A small image-text matching model, trained from scratch: 64-pixel images.
Rows from block 7 of the image encoder of a small image-text matching model, named by matrix and row number. Rows with one number within an expert belong to one neuron, the router's apart. Each number is 500 + 50 x the weight over its row's rms, rounded and kept within 0 to 999. All counts start at 0. Numbers have three digits each. After the name is the row's rms in percent of the matrix's.
After each expert's rows are labels from the 100 images, of 14848, where the router gives the expert most weight on average: "responds to" is what is common among them. Only what is clearly more common there than usual is listed. The data: single toy objects rendered from many sides on busy backdrops. In brackets: how many of the 100.
# router: router (encoder.blocks.7.mlp.router.weight, 16x192, trained with AdamW), inputs 0-95
# up: expert up (encoder.blocks.7.mlp.up, 16x192x192), inputs 0-95
# down: expert down (encoder.blocks.7.mlp.down, 16x192x192, transposed), outputs 0-95

# expert 0
router.0 117:439538500557525462509628509498490525526658492537461498585497520387532529499453465524476535585527492498413556425498423459552548393489468485582490559487557471511436484509471421490438600563549480471458552421548498507539531541418509599556463529439497526392488479401491500511534528527508510520
up.3 095:485546457552521547508456541501479536492601523523518504566438469471550481475536534466449456576446658548408509409526571524611466477483487465470501424501561533520537509503524488489492568572414495530539505539493492556573535498473494484482473499461492511513535533526552492483628430434506455463
down.3 096:530480475553520423432494507573489404572526502507511592483495407544482568452500576396519533547567549529498462539515503520484491488417470477400445489526533436466492487524637639547478496515539468477438576510425448537519504492502477541474392459471493494452524502454452514461470528527481438420
up.4 100:468473366529532546461534459488536508485489490403449563503539516501528503488590483490435558562556491450595500481522461529481544518610488482524529476566549406553455461544458484432521446513504486495426544431557482434477485414397468435509495574529431411532379508499512555461487481458567487486
down.4 109:522514534448627402491445526519554511481473528485439516531540545466542469459403501488519482530484573423505524506429582380538566516549539448522531460470423445516439432544541505451492415587566478566468553547442540492471457451525497528456487384383497431479582562456537412522515472442484503537
up.5 100:493484535475448497518484346438476527412525534529543560504403483472485499502424499498467483610511504515495565550545558389538498593470505449557445405551528524511485555504542534491562545549504456484461405537473448546489526447507464602549589466544468428552570500491478489435478437492515514518
down.5 104:525550527466418497474449599466553473495447491527582485428458582513458434482565577525417544491441414446571441476510521558508529424518382482471600514536476450539529539546533567474446582556529434472458396538573559615506517511408560459539410535563500523538472550598503569586480471483555468556
responds to: ladder (30)

# expert 10
router.10 094:438437496511517411547562459547529521527660505428428430481502490580514463459503453459482501563456475537597497428520555424510437513396524475517437645496589520527493472435498535476537454510499480416481432578397557491466505466470541521457496539602505430546563522490511481553464501524498499467
up.0 088:465498614517398512500607514492443473508557568514502533533486440358550462538510566560545569406453430476424480483559518596442511501479447513449579546527410485497496496506481493521417584477525494526504415561514371482528593534465485482617524494515398562600559479518434480462460558389535504437
down.0 095:633486527498504583508468400481524449523598524507527496575551612544418564515515527476675495402462449550559478427577539521508516515533541447470564525463444492536482468499536462485469446494474456547549551566429497574462509450508526527401409457479464460542492542468514500450443621557541531455
up.1 082:455495492406468472512505535588524475488513472455483549485505571486393500527535402564470444498477619583469539461614441416474545490531546494449444437445457476514496515443514514370542462543476468472484425476511526559556486492487429512549520516429533590465495583490541529412523451501419500564
down.1 101:427521634482510496495576491528576489403423520518545556532587454546510487435495538508470560492540426557417499494519504526470472435551485515417549462492498566530495494524502585465542429489516460540555529512518455472384611431528444489539510527523607520475458485478537466578581554353581524471
up.2 103:474568487466467508542544523609474518459496459500501511503451550483504511458500526543455423555427608443484514551501495395506497532662503531490473491518457441480477447504513495475552488527514553598428429564540491555480524500486599451446489541573493454528590461513497555438462471476504581440
down.2 100:519555487503415470538565480587517496521452535427487539554606500463511413441505522511573471539494411482545444572502557513534462471523456528578485475510519492519505511493475450434472571511536498465499424386556536429495402606508543528559590401483416441466459419532470527541506422505518535454
responds to: flower (99)

# expert 6
router.6 099:578553469444468528494528502498555568525515505539474391545395468528488407474483516484505456450600448486437488485557501500494554580524530583618551582465470563532524605522511489509516438481573493506367406474522438479442500563579515497460514533472408485426470532534512488450456481499501558552
up.3 088:488400504562630456513538482471487458500509474486438485501539484541486551470541487499518476455591482505539376433541539399525565537487445456452476550549415525528580551481548562563526486411467482510472490509469517469502486501443503586487500453460447501528577497497521573409631397549497528578
down.3 099:556496465567521459503521566581487540473462504545470544491535534496476409454519491466512600503541568471376464406507402512508506489474540475448465530460593468414455514442551548409577544454523464551571434470489515558573490579515412479472420495475445510447477480561504467586603557454451532460
up.4 096:497529507517479524579418411510412553439569554412515515489529541499527461513472476485512472602412558586488456467538507504378477519510552457429411584502456557465472479547403541535509475454576448487446450387546562489580512602521515410642518521499496449558550497441536485515417455417463517495
down.4 099:553586514483390489374550449454501504519473523445488365455545527538492522481602567408545502543514459584579529490503477546547480507481509519462598499492488462493554574475480463563588402536477482528457538468483477492515607513493553474526516514453413549521517546521513483521565539503560458504
up.5 091:468474535432448503498419544570541518507493635484470426557498442416500485472548428585553454560458497509446502581563509548523504507601526496478492479523586455578490359553493499473533557547563563603485513444422456522476511481556447429434454539519585553531513510501515581551478597517490401442
down.5 098:457508538514544468515595552490552473582522543460504508544430506541469554574513477481535450544473510476480626489407468441393521507491414555494532430517431502512462465563590425558459546503493576524497523438535466483553451508536459533568460532520557514550487424399495531464518496515588531513
responds to: grey (26)

# expert 15
router.15 100:437584497528575509461522539541421474540513489475466407502508474496496440553493577495509544557380500534575456544497567556560560536398552489473467514392495381441501536459404509414486490432540467522533543562542413525568476454471437532438488489525486471431523563427433515509496420572594514437
up.25 108:507486469463526485476471514592524511443453497493433548555462477552560539564542594499481488561518491447472532500483449533585537629610523586442443447435527490464431589519535523484478574548507529611474519626475605485543502488477526528470549467509477568467458534462569512449551511500517416525
down.25 103:498457454446568435501484519532494485507477572486529422585539569550438476574483477502360517595485428484513424435494626478496571580521455411491501563425493560542534497497521585498465547459622530460503520492446488507434519430520456384537461529484432497489518496499500464565493454529520447488
up.26 105:506544521442483492465403632509516504570463563468442483469503466558472534480564485387446508545492498492618588616505533464455456443527451430450489533518549371496558513539479511501488562574501439401452530502523532502487536594471572513522497446501531488394541461507458517411431428464496523480
down.26 116:469499476545583502518410464546518552510542563530477402523493488526484537492361560559505568516470483415528560531409475507475509463452524557535579503423491491453471519549500355517515495421470488527534531478501394501578568595505554512558606509421457473502522590522473518471492455548531406521
up.27 108:556506539531545463523602561520430513521554613545403536588520487570501379535461554444542497488395564483460578450507473478386476484504474487492447479427506528452596475547510576558468480541545529515554444489518551452546492497503571398430578397508501472491496467500518532415525562554542486375
down.27 098:475503482448529473535541505549497463514405422438495577522475462549433480546456555556590495476490581459390546503429562585543538441476560559525526475484504485558582383462522458559486433408448593454566467514570469483610420480575523538477473566427511448522488520563482464573508542445455465449
responds to: green (95)

# expert 2
router.2 103:490534515517517607498539430503521494493531437557560503498480566486512435478598513450493495523570415439553612522502464412453405507528538547489516398522507503357488481557581560543495443465456544479534494565579578452459501440542530500543530560466631485588493514614512461567528482491434536583
up.0 104:618485475466369588470405498560570498517485584501582422418503420485574500461420457441618478520508440494487477434512447422528511445390398460497556472490572535468463471505404476546461543528431548476532555427402513536589483426543496497506413573552435479501477514406423533552496566464511539458
down.0 097:540562413523455514454563588485552523596459485574431484412543509542477482457497434545453463455506463470490516584516646512491453504429527521499545454436564554503513482526467550492550415451482505594442511465463532552372480640511514491454520448561535483452552540485599515550590511511546472441
up.1 088:460423537515456526392541464584473548427516510470470355470474444463533491471468447473502513533494505504543455460444476505474402445382450559552421542517527612479522582515592509466510418466490483540488489587566513490446486525572546488502507501572546498490571461503501471570449481501573520440
down.1 092:482544484535454571413448607440415482468472488552555524454472440463521443411468502437428499495501500654524501544546422509539510560395431486515476433523467445491535522530458500546436612480511451537458464572511500493406430594536462586501478542455523612557476578446553468471549447506517484416
up.2 094:530606500495546531528484467473476508498481553510456583528543445488526496456425464445595504502485520459492442505513454474574479477476475538495432420480455515535505401479439526470506530495474495525538452512500520426466445482520509528437552424436468520566535519514542579555417512472518483431
down.2 091:559504499464537532523542508571594487487450602486423438536459423507501467501471493453530486520513581503490544512532482488487493543503416529553552508525497489478516497511543480522583426522471419517554480478538630387495533455392585503534481491376505380560423468501490470545464520529403469553
responds to: table (82); level (61)

# expert 9
router.9 106:613432482471525535592526471487524496541447559443503524475492509468509517590561499529542476504503654438437442469538519585511528515602500498466514474537434581489519512559525577482546417515362513477538525489472493586546445447560503526462551563526460522484514457471442501540455470431416539501
up.3 091:519516530494455514542542581445527528458545440444469465493572566484497401434530506471509548470462436504470501542546524482542556497594563431494471553534426518499502450470544463472485478503569430494501438445619547448461394477422460486576488506409523499546455445481456562557418612486564451458
down.3 093:508392527447605394423525517554547542569486441505477534519533487506440575564516474436461487481478531523483465365493356588570487543451541527520450562550477525534521531440449537509475407533492479513542474579504453458477478411502469470492478483464415530463411462405515469528546505476512440501
up.4 096:522515445497492481532587423421501460553605478429479407629529451527490455444528450467502490516421517516552509521529484504492514467545487489419394493556507507500455517488563552535522460441534499433612519573404554598503491593457489498451563486483505484540574541397510500576550426509504470451
down.4 098:455493467557484468483547463538574492458529506550530539523473457618437512428467524469497564543481502460560516544478500476509441456544506459636525513434536472442596475537488485425489458529540530560420452481582530461490451535422539485448472541551562460588410562554472513476412452576484519501
up.5 107:526445444509534557502452461466491406531449532460601617595445551507441524508591476413505444433356562528534454431431430520510589493480456568490534441500348569501496502512521530462493534556430526500418441495496506508404445435467461571491626503500493506466541497370471524509481428443519483476
down.5 107:457512489521484543525517459468497437552471560440499512449520477473396508552501447521615537499513388435524490560543445429521459542436511418628544492385481438508475533494481506490567548454476549443522479512555592545539426505554435623477432521578453475433454491515422569540548494474541485531
responds to: sofa (68); yellow (29)

# expert 3
router.3 097:529500445475583403522520541473566525590422423492524393476502558444507516518443481493479500478511462473503438552546457487457509474490519493484547520496586572530541443565450453587480473517540510523442586424460509434608540612496537547495490480417471595430565434531534526554582460455595414521
up.0 112:500546459508460418459568514470514498536509548513556510456656558609550502516517501420513534501540538477468436515548494571411533441282506497372516533502517462470560463519546473512486434404541455452476601498565531509517543552503461541510513478487515510522456507497520500522508499517476430472
down.0 111:510486512503472407549427445541470488519558601446499478407511492501438530465451455487576493489517475538449575473490568618434537453528586550455566495559581446471523589480537491540567553479428532556445510471539503469517558537443391497392547492417542506572519477533433545479455468529519514491
up.1 101:428429519534429414496565521534513576497384467498511563585538473531470465561431491525472465465508572458495509455468467479532587478584417535500407522422435527588572614549552400464536576539541456523472580474571547543478452584421526481569488492498532449514530559565473541471559539512522458478
down.1 097:494560509406529439453516484511546512513504450494539500561498565520567488566470479443454502455494584537488476463492432485470524445483577459500489542370488440380477519425585527555527500591496528497456488417541529498557528438471519454538541511476450413500527432442423464555478481523378503514
up.2 095:484568433550526567533437494546475497485523499517522525525583438427466493413562482510364444560584561571477457604542460482473547453535509440435557504558543479407450389571490508555483464415459469482531516532470505550465569472418462521478445524492481458581461498413530517517507521559463511565
down.2 100:451329509432444580513443507435616491523463479495578536457497541572572574446474511490521524494477519562547452517514545482472486496515495438612529576569504502444448425537429515511512512445490481544548564462485418403502481452445581510509532535448516529466572526460485463506517569608586442466
responds to: green (29)

# expert 13
router.13 089:527488453428549425553529447472543607580488541444561522528483512467552512519483498487576461580522492424469536501516529610520576474537516561525448476551554573454450509517401568540516518444494517450496479511502520460455536396449501535562574428534579461467503464533481506386544459489497499536
up.0 103:529532514520437561515397514474465530527513499479484458475519540489454456499357479595390557441468455416576431498571500509504537563484508473463497370546539492484526535518500534532596566541442533595556580459616473505514614546519477455505475513442464526478507447484486497440510480498501446421
down.0 106:456586516550522565496455474432499514459591599531379519569501440463520530454467542487476515494415458476430483553560471588526441504461504532456543548520494522483597517589505389518389599536437548518508567539446499469489527442610514466504578504445593567455475544492488496483467442478486557454
up.1 106:576474489507536515498537486583447586440420509469580502520505562442484553563486586383481593467579497523594543469450453509479467489472484415580550498513519467462484521543463442506502483525580411511517368496558476464477491479453482566443559446555527486559502451523488544295546439518491527559
down.1 107:435556495467544500584590451484500524609459424403491498485466508560473476470417477460432469478507522547498541491449413476438464446414511379458447447477576533564446551489441571613511541538433497575456525495492559466519416466457539593571525539453509508432489503468528515503536491452431546477
up.2 083:495460487482458525411470571530586556563456553553495470478550568498449596555595463532564495440540488516510523555435411480518469517452483472407425455466337533524505438560567466458419479520456529498550436590425503548527509394492474566495471512493509482481434491595529518555495542543501506476
down.2 095:511463426435541538487470560473470460624502421544530515433505360543397435521521414564525440484395539400515454557495475488387596455518367546532429504485466515463526529514576533521580517490562466532437541517490608497552518433485466493541451563503525490434493502503525529544622402474495409468
responds to: car (41); black (30)